{
  "model": "self-supervised audio encoder (BEST-RQ)",
  "dataset": "Morse code for random letters and digits, with fading, noise and interfering tones",
  "head_dim": 64,
  "fused_qkv": true,
  "num_experts": 8,
  "subsampling": 4,
  "layers": 14,
  "shampoo_beta": 0.95,
  "one_sided": false
}
Rows from block 7 of a small self-supervised audio encoder (BEST-RQ), named by matrix and row number. Rows with one number within an expert belong to one neuron, the router's apart. Each number is 128 + 24 x the weight over its row's rms, rounded and kept within 0 to 255. All counts start at 0.
After each expert's rows are labels from the 100 clips, of 14976, where the router gives the expert most weight on average: "responds to" is what is common among them. Only what is clearly more common there than usual is listed. The data: Morse code for random letters and digits, with fading, noise and interfering tones. In brackets: how many of the 100, against the usual share in percent.
# router: router (model.blocks.7.mlp.router.weight, 8x320, trained with AdamW), inputs 0-106
# up: expert up (model.blocks.7.mlp.up, 8x320x320), inputs 0-106
# down: expert down (model.blocks.7.mlp.down, 8x320x320, transposed), outputs 0-106

# expert 7
router.7 [111  86 112 106 105 126 127 136 155 124 126 126 173 109 110 106 122 136 141 141 178 119 120  86 118 144 103 118 162 130 137 131 164 181 114 104 146 112 165 120 197  89  87 118 142 104 107 106  90 107 138 122 127 101 101 108 112 100 117  82 132 160 131 111 144 113 114 103 113 120 105 137 135 125 136 140 127 130 141 121  95 150 128  92 128 128  87 142 141 140 102 166 134 166  80 173 159 124 159 131 126 116 148 134 136  97 110]
up.0 [123 111 124 133 114 125 137 126 124 118  87 165 126 129 173 144 139 153 123 153 159 158 154 151 155 133  78 131 163 176 118 148  97 141 134 155  84 106 194 111 110 155  80 185  88 109 172 168 167 133 112 162 139 107 134 139 116 116 108 152 144  96 137 147 121  86 111 136 135 123 136 147  90 118 151 124 172 116 120 162  98 151  92 148 157 104 189 115 145  89 123 107 135 136 105 146 141 121 113 100 125 124 110 146 115 136 132]
down.0 [131 118 158 139 111 160 112 127 153 172 157  87 157 165 137 147 131 121 153 139 167 127 159 123 156 118 149 123 116 119 106 127 169 150 155 122 128 137 135 124 142 103 132 137  83  93  94 116 109  97 110 139 138 118 147 120 147  96 100 149 141  59 176 102 142 118 151 160 114 105 134 112 166  97 164 105 112  71 137 139 167  99 133 131 185 183 111 136 127  87 133 133 138 138 138 125 127  78 107 137 130 144 142 100 120 129 114]
up.1 [122  98 156 123 106 137 121 186 158  98 103 164 119  92 104 120 139  86 145 137 136 111  96 106 120 114 158 115 140 174 136 126 147 104  82 123 152 150 148 159 167 142 152 128 105 152 102 132 105 155 164 112 102 127 162 129 131 161 137  83 129 146 162 103 129 114 119 102 140 153 111 111 153 165 117 156 129 100 129 120 121  95 116 116 136 141 137  79 141 114 113  93 151 121 105 100 152 195 103 141 107  71 146 153 137 112  93]
down.1 [138 105 139 142  87  87 117 118  95 173 158 148 133 138 113  94  76 148 130 140 144 128 115 126  98 157 128 138 145 119  89 109 115 108 110 107 128 130 105  95  98 117 113 143 169 163 129 159 121 202 139 115 154 103 101 140 110 128 129 119 111 114 164 109 126 130 106 128  80 138 110 123 165 127 139 112 115 142 161 137 122 117 103 121 158 146 107 104 131 138 126 131 118 117 104  98 135 147 139 135 127 109 160 104 140  92 127]
up.2 [124 122 153 130  90  95 127 142 137 119 160 116 168 161 152 143 131 127 162 133 127 126 101  97 161  90 130 130 144 115 173 171 141 176 139 155 111 119 151 133  85 163 123 123 129 144 133 137 143  78 146 133 103 109 147 107  98 130 111 120 124 138 172  84 105 118 102 146 122 154 147 114 122  95 138  93 134 154 113 123 112 131 114 178 134 102 123 141 139  91 155 139 137 118 103  90 161 104 170 114 135 173  63 139 124 152  53]
down.2 [ 96 129 125 134 128 119 104 117 130 130 105 135 123 144 123 161 106 183 166 163 123 123 117 130 131 133 148  96 153 119 128 122 144 120  84 141 143 143 116 121  89 100 137  75 152 143  81 166 132 137 129 133 103  71 129 137 111 121 124 126 134 108 101 180 106 137 145 161  97 118 120 146 102 120 121 129 105 142 144 146 106 144  89 175 125 133 179 165  99 133 132  90 110  54  57 114 117 122 182 108 133 122 131 116 113  93 129]
responds to: tone: low (94 vs 33.8); quiet level (62 vs 28.8); rumble (51 vs 19.7)

# expert 2
router.2 [179 126 136 154 156 105 126 112  73 129 140 130  75  92 165 142  94 117 106  92 114 137 168 160 160 148 170 125 124  83 167  65 117 106 133 124 159 159  68 151 116 124 167 108 107 116  79  98 122 167 127 126 129 162 128 150 101 136 163 145 155 120 117 167 125 125 143 146 106 105  86  78 125 136 145 171 126 141 140 174 124 111 175 123 106  98 183 115 166 113 170 138 157  83 144 138  59 129 160 127 122 112 124 114 116 135  71]
up.0 [132 152 163 113 150 142 113 140 124 138  99 157 126 136 106  87 119 143  72 118 129 122 141 131  86 134 110 129 101 156 123  82 120  98 167 112 149 133 109 125 141 126  96 183 159 122 109  85 156 136 138 134 146 128 161 102 169 138 149 107 121 120 125  96 119  94 104 167  95 163 117 147 112 112 145 133 132 129 131 136 160 133 109 145 146  91 126 143 132 140 161 103 121 118 144 137 117  83 147 108 124 157 114 126  81 193 139]
down.0 [ 98 139 142 167 126 144 126 124 135 101 132 105 167  71 116 147 122 145 181 150 141 101 111 157 147  83 128 152 122 173 142  89 141 139 118 119 116  93 136 113  81 124 151 174 126  87 133 172 158 113 121  85 120 174 142 135 114 149 138 107 107 120 128 145 122 117 128 128 105 141 146 105 127 107 128 158  96 119 149 149 116 128 108 125 133 141 108 139  88 133 138 134 183 144 103 143 108  79 148 176 126 108 136 107 143  95 115]
up.1 [125 126 119 113 160 109 121 127 112 137 121 184 159 116 141 110  87 111 136 126 121  82 135 103 125 141 116 139 113 137 134  72 159 147 138 106 139 180 146 120 142 167 162 140 106 146  87 144 105 110 134  69 119 132 166 112 152 127 110 105  92 141 133 116 145 137 153 162 158 113 128 127 134 130 141 126  75 167 147 151 149  93 141 126 147 140 102  37 130 113 155 147 141 123 149 102 160 159 117 176 120 125 172 111 108 181 144]
down.1 [ 80 149 125 131 125 116 113 144 152 135 136 161 103 106 148 139 144 148 153 144 108 134 133 115 141 137 185 111 114 143 157 130 167 121 136 124 146 159 120 109 157 109 140 152 137 129 146 139 124 173 118 132 145 136 155 124 139 119 104 122 145 115  98 152 172 114 150 114 167 102  93  92  95 150 112 142 106 132  98 124 102 128 104 156 122 134 140  68 160  67  93 127 107  87 168 137 110  87 131 122 120 119 127 145  88 174 127]
up.2 [105  84 164 109 120 148 120 100 114 105 148 133 100 110  89 128 123 112 130 136  94 127 144  96 122 151 138 175 137 129  55 140 174 103 137 123 154 103 175 110 144 126 127 117 167 127 116 143 141 120 151 142 153 154 149 150 124 129 166 140 149 143  95 148 146 124 166 130 110 101 116  66 179 145 128 128 103  77  85 107 121 124 140 105 141 127 141  94 154  88 112 129 132 152 142 147 158 135 140 165  86 115  90 157 112 124 120]
down.2 [122 119 146 118 107 121 122 129  82 137 120 126 148 173 156 158  97 141  85 103 109 113 116 145 124 125 128 116 111 128 169 137  58 149 137  93 141 134 150 142 135 123  80 115 129 100 151 130 100  87 132 160  90 139 133 148 136 150 133 155 115 122 111  77 133 122 144 130 113 176  79 130 101 138 143 149 154 172 157 100 141 144 100 125 145 106 152 188 102 118 129 130 121 126 138 161 111 154 134 156 118 121 143 127 130 144 123]
responds to: tone: high (94 vs 33.3); reverberation (56 vs 15.2); rumble (40 vs 19.7)

# expert 1
router.1 [ 99 172  67 134 120 130 147 160 130 128 120 151 184 169 151 120 132 130 105 138 130 110 121 123 135 143 115 163 130 104 107  92 138 103 143 118 135  85  96 119  66 183 100 153 144 161 125 160 129 214 150 107  93  77 183 121 151 147 109 107 106 160 109 100 103 113 152 104 125 148 183 131 148  88 116 126 102 101 134 116 153 121 164 144 109 140 128 155 111 103 164 121 108  61 139 150 144 145 123 119 146 123 112 142 152 108 110]
up.0 [133 125 142 165 144 165 148 100 149 164 136 113  93 126 122 111 167 135 123 135 142 138 130  75 118 116 140 111 146 128 173  99 118 162 150 123  92 138 131 136 122 117 106 128 134 117 174 139 111 125 108 110 104  97 123 109 128 144 128 136 132 125 140 144 122 109 108 119 117 118  82 105 142 107 104 111 117 135 162 185 102 115 124 150 159 101 125  98 167 129 157 130 160 140 115 146 102 128 122 113 126 140 129 111 136 135 100]
down.0 [106 108 110 146 140 106 139 143 116 110 116 114 102 166 119 100 141 136 138 131 108 137  99  99 103 163 124  98 141 109 145 125 151 134 119  86 140 132 130 159 130 123 126 149 174 144 111  94 136 128  99 101 118 156 128 147 120 125 123 134  87 120 111 131 142 137 100 121 138 107 160 129 149 120 189  81 146 115 120 127 131 120 111 118  97 148 100  96 185 179 183 124 170 109 152 129 121 135 175 111 141 116 153 140 137 101 132]
up.1 [129 121 127 159 127 129 141 133 136 137 123  90 134 101 120 106 125  99 111 146 184 125 111 113  86 115 170 122 143 109 139 100 122 117 120 113 128 131 126 114 161  82 133 160 114 133 130 126  77  88 106  88 123 130 144 136 147 168 106 118 146 104 149 155 157 136 148 142 161 152 132 137 134 119 156 129  92 153  98 138 139 148 115 113 135 115 127 117 138 103 128 155 138 130 129 143 159 121 125 121 149 109 127 159 163 126 144]
down.1 [115 119 114 155 125 125 130 145  85 117 146 150 149 103 110  89 105 165 177 124 136 149 124 152 120 172 131 133 147 135 115 120 113 128 124 118 106  90 147  87 124 151 148 191 105 101  95 180 122 113 161 149 132 105 142 120 125 149 121 138 100 128 108 155 103  95 158 122 123 113 121 115 146 155 129 108 133 173 114 111 112 116 141 115  93 140 101  73 124 124  90 116  89 188 145 131  98 103 146 109 162 145 109 160  79 157  98]
up.2 [131 152 121 131  96 147 105 129 123 121 143 111 105 159 115 130 119  89 150 112 145 133 149 108  88 101 171  74 136 125 129 156 181 143 123 170 134 110  94 147 119 101 124 152 123 174 127 146 141 135 129 131 115 112 125 142 106 108 163 158 116 114 156 181 135 162 166 142 152 135 142 114 105 132 162 108 129 106 160 147 147  64 123 127 135 129 159  98  86 135 143  89 130 116 145 103 115  73 184 120 117 103 116 124 162 126 135]
down.2 [128 104 132 111 135 123 115 184 118 119 140 137 115 109 111 152 129  95 151 147  85 145 133 115 121 115 116 124 101 102  95 133 119  96 159 132 147 124  86 168 116 140 115 148 117 169 133 140 105 150 104 101 134 155 153 123 122  85 140  88 119  87  83 142 147 116 126 157 153 136  94 132 161 107 152 150 128 135  89 142 132 115 134 123 127 130 121 143 140 125 123 150 139 110 133 107 124 106 131  98  99 151 105 116 133 131 111]
responds to: white noise (95 vs 19.4); clipping (46 vs 7.9)

# expert 0
router.0 [167 118 153 114 112 144 110 146 105 111 183 100 135 143 103 102 158 123 122 149  93 120  87 149 106  88 119 106 115  84 141 200 117 118 122 142 119 167 152 125 118 129 117 153 147 137  96 129 133 111 162 138 127 112 123 115 116 127 134 167  90 116 140 106 148 149 152 143 158 108 169 160  94 140 152 136 132 144 120 117  90 137  78 175 123 125 116  93  79 111 123 117 117 174 113 160 186 116 152 158 139 118 105 139 100 162 175]
up.0 [ 92 195 114 100 115  72 125 137  95 100 130 120 105  52 143 137 127 141 139 156 109 141 118 112 148 151 148  93 116 123 139  96 135 111 144 125 176 142  78 123 127 123 150 111 113 162 151 103 109 143 100 128 152 124 106 118 140 107 122 124 115 112  99  74 122 145 116 144 153 110 122 168 129 166  75 153 166 222 121 120 111 115 130 185 137 125 114 119 122 114 164 110 122 122 156  69 157 153  79 136 106 121 142 107 127 108 116]
down.0 [151 130  91 116 114 146 146 118 132 190 140 109 166 122 100 124  96 137  67 101 150 110 118 126 113 139 121 120 132 157 131  74 149 124 127 125 165  97 116 107 110 125 131 123 164 132 101 135  88 159 175 121 121 141  81 160 130 111 151 155 132 157 146 104 125  77 126 135 138 154  79 115 129 141 108 124 112  88  88 144 150 103 146 136 134 131 151 144 161  97 145 116 116 130 147 135 118 118 126 123 108  87 116  91 127 141 117]
up.1 [129 103 170 132 128 144 101 142  87 121 173 129 105 108  98 158 170 127 142 182 131  95 150 124 120 116 125 127 135  97 111 138 116 122 150 145 122 122 155 150 124 149  99 110 184 140  99 105 143 167 131 183 108 117 136 124 119 132  85  97 109 111 142 169 115 119 135 110  91 170 142  97  55 117 175 109 132 133 103  98 158 125 110 172 133 126 120 120 104 130 164 131 106 136 131 130 160 148 127 155 101 129 123 128  97 176 117]
down.1 [119 131 163 125 125 150 146 111 121 134 136 150 109 134  78 141 145 113 147 113 134 119 128 138 150 145 151 126 152 138  61 153  77 117 157 153 144 101 158 115 156 121 106 116 121 140 141 152 126 167 107 123  63 153 114 121 114 146  95 185 144  79 103 169 130 153 129 146 147 124 173 162 123 124 153 106 136 116 110 120 114 112 139 133  86 118 142 144 150 135 121 127 157 117 127 110 134 162 159 113 108 145 141 149 160 124 165]
up.2 [123 159 132 148 108 130  93 157 116 159 131 141 139 188 197  97 115 139 132 177 153  89 105 119 128 112  71 143  99 168 132 107 140 154 118 132  92 145 135 148 100 145  97  84 144 118 176 139 126 149 113 167  82  89 158 135 144 126 117 131  93 151 126 200 142  90 119 134  89 142 145 184 149 137 115 127 121 155 124 141 132  65 113 133 148 133 159 113 126 149 121 118 123 142 120 133  99 112 143 132 118 156 143 111 146 101 105]
down.2 [ 93 147 177 158 145 141 111 103 174 155 104 131 154 151 171  57 162 139 138 119 149  95  79 102  99 149 123 139 144 130 111 159 135  97 152 151 112 163 134 138  48 164  72 107 156  80 132  96 115 164 122 125 146 115 107  94 161 152 118 118 169 132 177 125 169 123  90 131 131 113 106 130 105 147 154 133 105 106 165 139 153  53  93 141 128 122 158 108 143 153 132 148 130 131 145 129 114  92 121 151 130 145 121 146 139 116 147]
responds to: tone: middle (91 vs 32.9); quiet level (58 vs 28.8)

# expert 6
router.6 [ 96 113 144 110 123 157 151 145 143 109  82 140 110 146 134  97 123 151 125 146 131 135 133 113 117 109  85 104 116 124 138 114 136 157 173 155 108  67  63 114 140 120 169 158 127 158 165 154 154 169 156 180 125 126 154 111 113 136 135 119 127 101 161 185  67 114 139 121 117 132 152 127 148 147 110 111 113 130 155 127 160  94 136 153 125  97 149 165 103 144 145 176 112 116 139 119 113 126 153 139 146 158 144  81 146 129 143]
up.0 [106 118 128 108 128 120 143 113  96 149 116 158 136 159 119 147 138 105 117 111 108 140 130  75 140 110 132 156 112 147  87 103 136  88 138  86 112 152 110  96 120 132 106 117 164 154 179 141 132 116 108 131 111 160 101 140 120 150 152 121 148 128 148 126 158 102 173 117 125 122 150 121 172  97 139  79 125  87 109 115 168 139 160 114 138 104 133 107 104 127 111 127 120 130 121 149 113 135 143 141 132 132 184 129 119 166  50]
down.0 [163 106  90 145 140 144 118 112 151 124 113 109  89 113  93 138 120 124 120 133 138 125  99 120 132 119 160 165 112 172 106 121 101 102 158 136 145 125  94 136 106 145 121 130 143 125 143 116 141  86 162 130 118  93 105 127 166 181 135  77 157 128 132 139 138 119 153 146  83 102 101 125 123 122 107 151 118 151 116  79 142 128 145 126 102 126 174 125 111 154 150 101 150 142 140  89 132 148  98 144 146 124 153 134 159 132  43]
up.1 [142 104 113 144 103 158 122 128 135 118 108 143 154 116 126  81 120  93 164 136 106 161 172  98 115 151 151 130 124 199 159 158 133 110 138 180 117 123  61 121 166  89 146  99 161  85 152 103 106 154 106 111 139 140 135 132 134 149 108 149  84 133 175  92 151 171 123 143  90 132 165 127 105 116 156 128 105 129  98 119 157 128 135 124  93 109 125 123 126 120 119  95  73 156 156 144 127 100 104 132 189 140  96 112 168 128 100]
down.1 [121 157 131 144 136 169 122 145 128 130 130 119 176  78  97 151  91 118 110 100 137 168 130 115 123 132 124 131 148 111 151  93 144 168 199 123 107 107 135  94 167 104 175 114 159  75 163 104 126 163 158 123 120 135 154 146  92 157 181 106 138 122 140 183 119  96 125 121 103 107 122 103 158  98 109 142 120 110 135 110 146 121 165 106 129 127 139 139 124 144 149 125 138  93 128  94 152 113 113 152 137 128 106 102  78 102  93]
up.2 [117 142 115 107 112 131 134  73 141 100 110 153 111 135  91 135 145 151 119 117 160 165 171 133 122 144 134 136  79 113 118 166 124 103  98 128 141 118 156 136 136 156 158 146 132 129 148 117 105  94 123 166 161  96  92 137 104  93 115 153 121 126 151 136 109 151  94 129 110  96 118 123 144 137 127 124 133 143 147  98 189  90 128 143 164  97 183 119 102 111 128 126 141 140 169  77 144 123 148 120 113 124 113  94 138 124  98]
down.2 [163 131 125  74 138 144 142 173 118 117 121 106 147 116 134 131 162 162 114 101 166 155 103 141  74 119 168  87 132 141 131 168 135 119 137 122 131 134 169 140 166 131 172 146 132 107 141 142 102 132  95 158 123 139 138 136 134 126 109 168 145 109 130 115 109 102 139 128 176 134 131 111  94 118 125  90 131 155 163 120  93 141 122 146 134 122 143 117 112  92 151 101 129 127  96 129 100 145  93 133 141 125 101 135 124 141 137]
responds to: mains hum (75 vs 20.1); reverberation (44 vs 15.2)

# expert 4
router.4 [125 121 161 163  97 140 141 134 163 122 136  78 150  81 100 138 146 134 140 120  83 136 125 107 147 154  97 125 142 122 117 142 100 147 133 154 138 158 117 150  69 171 119  93 113 134 186 146  66 107 114 146 136 124 135  94 112 126 131 146 125 181 100 133 133 110  82  95 157 102  92 127 143  81 183 158 127 131 120 138  97 135 133  71  96 160 142  83 126 139 114 142 129 139 121  96 141 142 116 138 144 123 134 111  75 102 127]
up.0 [113 160 142 131 113 179 143 138 136 117 120  92 135 145 163 153 176 122 123 151 150 119 152 133  86 143 154 138  94 116  72 119 114 157 138 135 135 120 147 131 129 117 135 111 116 139 100 143 115 106 130  93 133 128 130 134 145 144 107  91 173 126 115 107  95 179 137  87 167 106 132 137 125 118 118 138  98 118 125 138 127 165  94 164 121 162  80 129 172 129 113 110  49  95  91 136 116 110  93 108  99 122 152 117 144 153 115]
down.0 [156 132 104 114 142 143 148 122  93  94 152 159 107 157  81 103 139  77 136  96 148 104 120 119 125 110 110 112 121 161  78 154 128 140 127 148 151 164 108 139 148 135 110 107 111 139 127 150 157 106 149 118 107 146  71 105 102 139  87 107 137 137 168 122 169 123 153 109 148 125 140 109 121 163 119 166 110  91 148 138 164 121 159  95 109 136 162 114 103 120 104  75 142 102 146 135 120 151 148 113  64 155 137  95 150 142 161]
up.1 [132 143  97 165 108  92  99 124 103 120 120 156 115 133 138 155 146 114 103 120 115 164  85 146  99 114 104 146 111 103 153 104 125 152 108 127 111 104 123 113  96 110 133 153 128 143 131 138 142 150  91 102 133 154 125 121 195 141 126 148 145 143 126 104 165 156 122 149 126 142 133 125 115  93 127  91 144  97 153  96 113 145 146 147 132 155 157 135 162 142 123 159 135 173 119 132 120 122 144 110 158 154 154 129 174 118 108]
down.1 [118  92  96 116 164  93 129 116 108 104 108 150 106 118 140 136 131 110 121  93 130 136 125 173 154 157 111 149 110 103  96 119 166  95 163 141 167 104 118 126 136 120 124 146 119 143 116 136 148 122 185  90 128 126 105 126 118 167 114 192 159 133 178 177 159 135 138 156 159 102 129 145  95 143 154 148 144 146 122 124 123 117 126  78 130 147 101 126 102 152 147 128  93 121 154 136 157 117 152 111 142 147 113 117 110 166 157]
up.2 [129 123 130  93 123 134 132 135 129 154 117 144 154 109  90  97 109 132 129 153 115 109 107  85 111  88 117 132 162 130 137 188 123 140 145 143 145 182 130 125 152 123 136 131 138 162 152 124 106 217 128 140  93 185 119 118  98  83 103 131 106 106 125 137  89 153 133 111 121 141  86 155 133 144 136 152 114  99 195 126  98 118 122 140 157 191 141 172  80 104  95 139  99 111 139 142 121 131 110 114 141 160 130  99 164 127 146]
down.2 [155 105 132 140 165  98 135 112 106 134 116 134 157 105 125 146 157 151 113 133 124 169  95 124 131 156 143 117 133 148 106 128 110 118 101  95 109  80  97 140 128 137 120 142 103 163 150 152 115 119 109 146 162  85 107 154 106 123 138 120 113 103 140 107 121 101 139 114 119 141  82  90 113 170 108 104 119 154 157 113 115 132 117 189 113 106 151 161 164 105 161 121 111 113 128 105 135 188  97 133 162 130 140 111 102 134 130]
responds to: tone: middle (99 vs 32.9); quiet level (76 vs 28.8); rumble (58 vs 19.7); pink noise (42 vs 20.6)

# expert 5
router.5 [ 98 136 117 141 176  75 140 110 127 151 108 128  95 128 123 137 142 121 128  92 120 190 139 112 127  98 135 147 110 118 113 148  93 118 126 137 120 104 157 119 153 109 170  98 137  89  83 114 151 152 134 185 163 161 128 136 127 153  93 117  95 139 120 118 136 141 171 112 103 128 169 133 137 132  98 116 140 133 119 118 149 164 120 111 113 117 166 128 152 143 120 147 145 135 140  95 100  89 112 155 146 113 139 114 170 145  80]
up.0 [136 119 125 159 126 116 123 113 150 126 151 135 144 127 112 124 184 166 145 122 141 100 139 130 140 126  91 149 133 108 138 147 151 137  85 112 164 116 132 114 122 114 137  87 173 139  94 140  91 129 113 165 146 108 117 142 135  99 148 115 111 148 117 120 100 116 115 106 157 159 105 115  87 112 144 120  98 148 140 126  97 131 158 130 104 145 132 133  91 140 150 171 112 132 149 114 131 117 109 116 154  86 131 128  97  92 148]
down.0 [126  94 173 172 131 133 152 124 111 155  93 126  98 107 125 124 122 126 146 139 103 107 119 134 138 156 153  89 135 117 127 109 136 102 123 121 109 119 116 126 111 156 128 125 126 123 135 118 107 146 142 209 136 118 144 127 116 153 153 116 115 104 133 132 169 142 108 111 134 123 184 160 124 105 132 110  89 145 186  79 144 123 160 115 124 123  98 123 114 117 119 147 148 117  93 128 157  93 138 116 109  97 158 120 120 135 118]
up.1 [177 157 135 140 144 155 129 118 106 186 110 153 125 104 149 145 123 170 139 127 125 147 115 122 152 150 142 125 134 113 132 110 149 130 117 113 114 124 201 129  95 107 126 143 163  96 122 150 119 124 136 140 154 149 113 100 141 121 120 104 166 104 107 140  84 147 131 140 171 128 118 131 135 129 108 123 123 115 108 150 149  90 151 124 109 146 138 128 139 115 136 146 126 149 137 163 123 140 153 124 133 150  98 123 179 111  91]
down.1 [ 93 144 103 151 159 180 145 139 135 130 111 168 135  72  97 194 133 100 138  92 144 101 134 162 113 129 145  97 137 115 109 109 130 136 129 141 130 154  94 157 109  99 190 149 152 156 138 136 128 139 107 112 145 130 145 130  81 124 110 123 136 116 170 126 149 119 131 137 119 114 147 105 131 137 161 163 125 112 109 132 103 165 137  95 130 122 136 112 152 170 129  84 101 137 158 153  85 133 149 134 120 151 105 125 131 136 105]
up.2 [ 96 101 148 160 141 156 100 139 114 149 106 145 138 135 138 168 100 134 121 143 141  93 123 106 148 158 131 166 136 160 138 122 180 126 157  95 137 125 123 120  88 119 135 125 115 159  97  96  84 130 178 149 134 109  85 108 152 137 147 141 162  95 144 137 117 102 124 117 128 162 120  93 133 123 124 158 140 146 117 101  93 162  96 153 136 119 146 113 126 118 121 139 141 133 151 118 159 123 158 122 147 124 113 147 127 137  99]
down.2 [136  77 113 158 208 109 123  79 146 108 125 159 179 126 135  82 115 170 141 131 170 120 123 146 129 111 149 139  85 150 127 111 125  86 108 100 126 163 104  94 150 132 125 111 134 108 119 142 133 117 108 152 124 168 141 115 102 132 124  91 142 144 121 140 174 104 141  94 141 156 123 118 162 175 149 128 113 152  83 129 144 149 136 130 159 132 128 105 105 105 137 122 128 101 187 155 139 204 146 182 117 124 127 140 111 121 120]
responds to: mains hum (96 vs 20.1); interfering tone (73 vs 30.5); thin (high-pass) (72 vs 11.9)

# expert 3
router.3 [136 188 105 101 146 132 136 138 106 154 137 120  96 141 109 126 119 131 120 131 146  88  89 119 140 125 161 119 112 159 124 142 178  97 101 124 133 145 120 136 112 141 135 124 127 123 162  99 143 124  66  72 109 116 135 133 156 114 143 121 150 112 116 105 117 136 157 111 136 149 162 123 145 147 155 107 132  98  89  55 149 102 123 125 132 117 125 159 153 129 138  86 130 120 113 134 147 161  97 119  99 143 130 119 156 167 117]
up.0 [118 101 104 132 153 149 135 129 134 116 163 153 166 184 138 132 101  80 116 126 146 103 157 116 102 124 136 110 142 115 149 120 152 144 164 143 150 169 128 163  62 141 142 111 126 129 154 129 140 129 132 106 129 116  90 127 109 126 158 113  94 164 115 105 114 123 133 155 115 101 133 145  96  96 145  84 141 141 102 132 166  84 111  69  83 110  95  92 114  76 141 125 137 163 155  77 149 168 164 115 121  92 118 112 149 151  65]
down.0 [112 103 109 109 134 117 101 134 150 145 103 154 107  83 137 132  54 127 139 150 116 101 130 100 109  98  99 130 106 120 158  96 100 136  98 117 169 124 116 135 112  89 145 136 150 146 144 141 124 117 106 133  88 140 151 158 135 135 137 172 114 145  71 102  97 157 124 100 152 120 152 109 127 143 119 165 114 115 116 124 167 123 119 157 114 119 106 146 121 147 133 160 121 185 147 135 121 167 133 146  42 118 123  98 144 104 162]
up.1 [138 129  86 152 145 151 155 133 119 117  93 121 102 119 104 120 136 126 159 152 162 137 159 165  93 112 105 165  88 142 112 116 166 109 129  94 148  96 136 162 103 131 117 124 119 123  99  82 128 133 118 106 143 129 137  93 109 132 145 133 167 150 115 125 121 148  90 135 122 169 114 113 118 127 117  99 108  95 140 134 153 174 119 128 108 160  80  70 117 163 141 153 145 109 154 138 114 110 178 146 100 118 106  96 127 142 177]
down.1 [121 125  94 109 120  87 169 136 123 109  87 127 151 163  71 141 133 132 132 119 106 135 128 132 138 103 141 123 135 119 118 138 136 186 106 154 111 126 137 143 115 119 126 103 128 105 133 126 126 142 139 104  82 130 166 123 154 140 100 133  90 108 120  73 145 115 113 126 118 131 122 123 151 140 158 138 131  94 116 122 120 157 109 133 113 126 157 141 104 169 122 147 164 159 166 116  90 141 121 127 104  98 148 107 134 124 165]
up.2 [151 163 112 119 138 123 167 103 139 141 135 167 180 123 165 113 153 125 173 183 117  77  85 165 102 102 139 159 129 121 158 121 148 115 103 113 160 131  65 132 167 116  93 154 145 103  91 130 135 100 143 107 150 144  90 121  95 132 135 144 144 108 167  99 187 127 166 150 144 130 148  92 146 130 143 174 113 115 175 108 177  62 163 128 170 148 124  67 125 115  90 134 130 126 143 143 124 111 120 127 133 102 112 156 164 142  96]
down.2 [156 137 137 134 140 131 120 117 116 120 163 132 137 204 135 132 146 110 116 113 117 131 129 152 111  94 127 124 102 130 139 144 158 149 143 129 136 131 120 103  90 160 140 101 136 144 146 116  93 124 156 138 112 123 108  92 109 164  63 156 136 139 159 100 155 112 142 157 131 112 143  90 155 149 157 144 151 116  69 138 131 118 119 108 107 168 160 127 128 120 160 125 138 124 115 184 117 105 118 165 121 118 114 159 113 116 116]
responds to: rumble (94 vs 19.7); interfering tone (64 vs 30.5)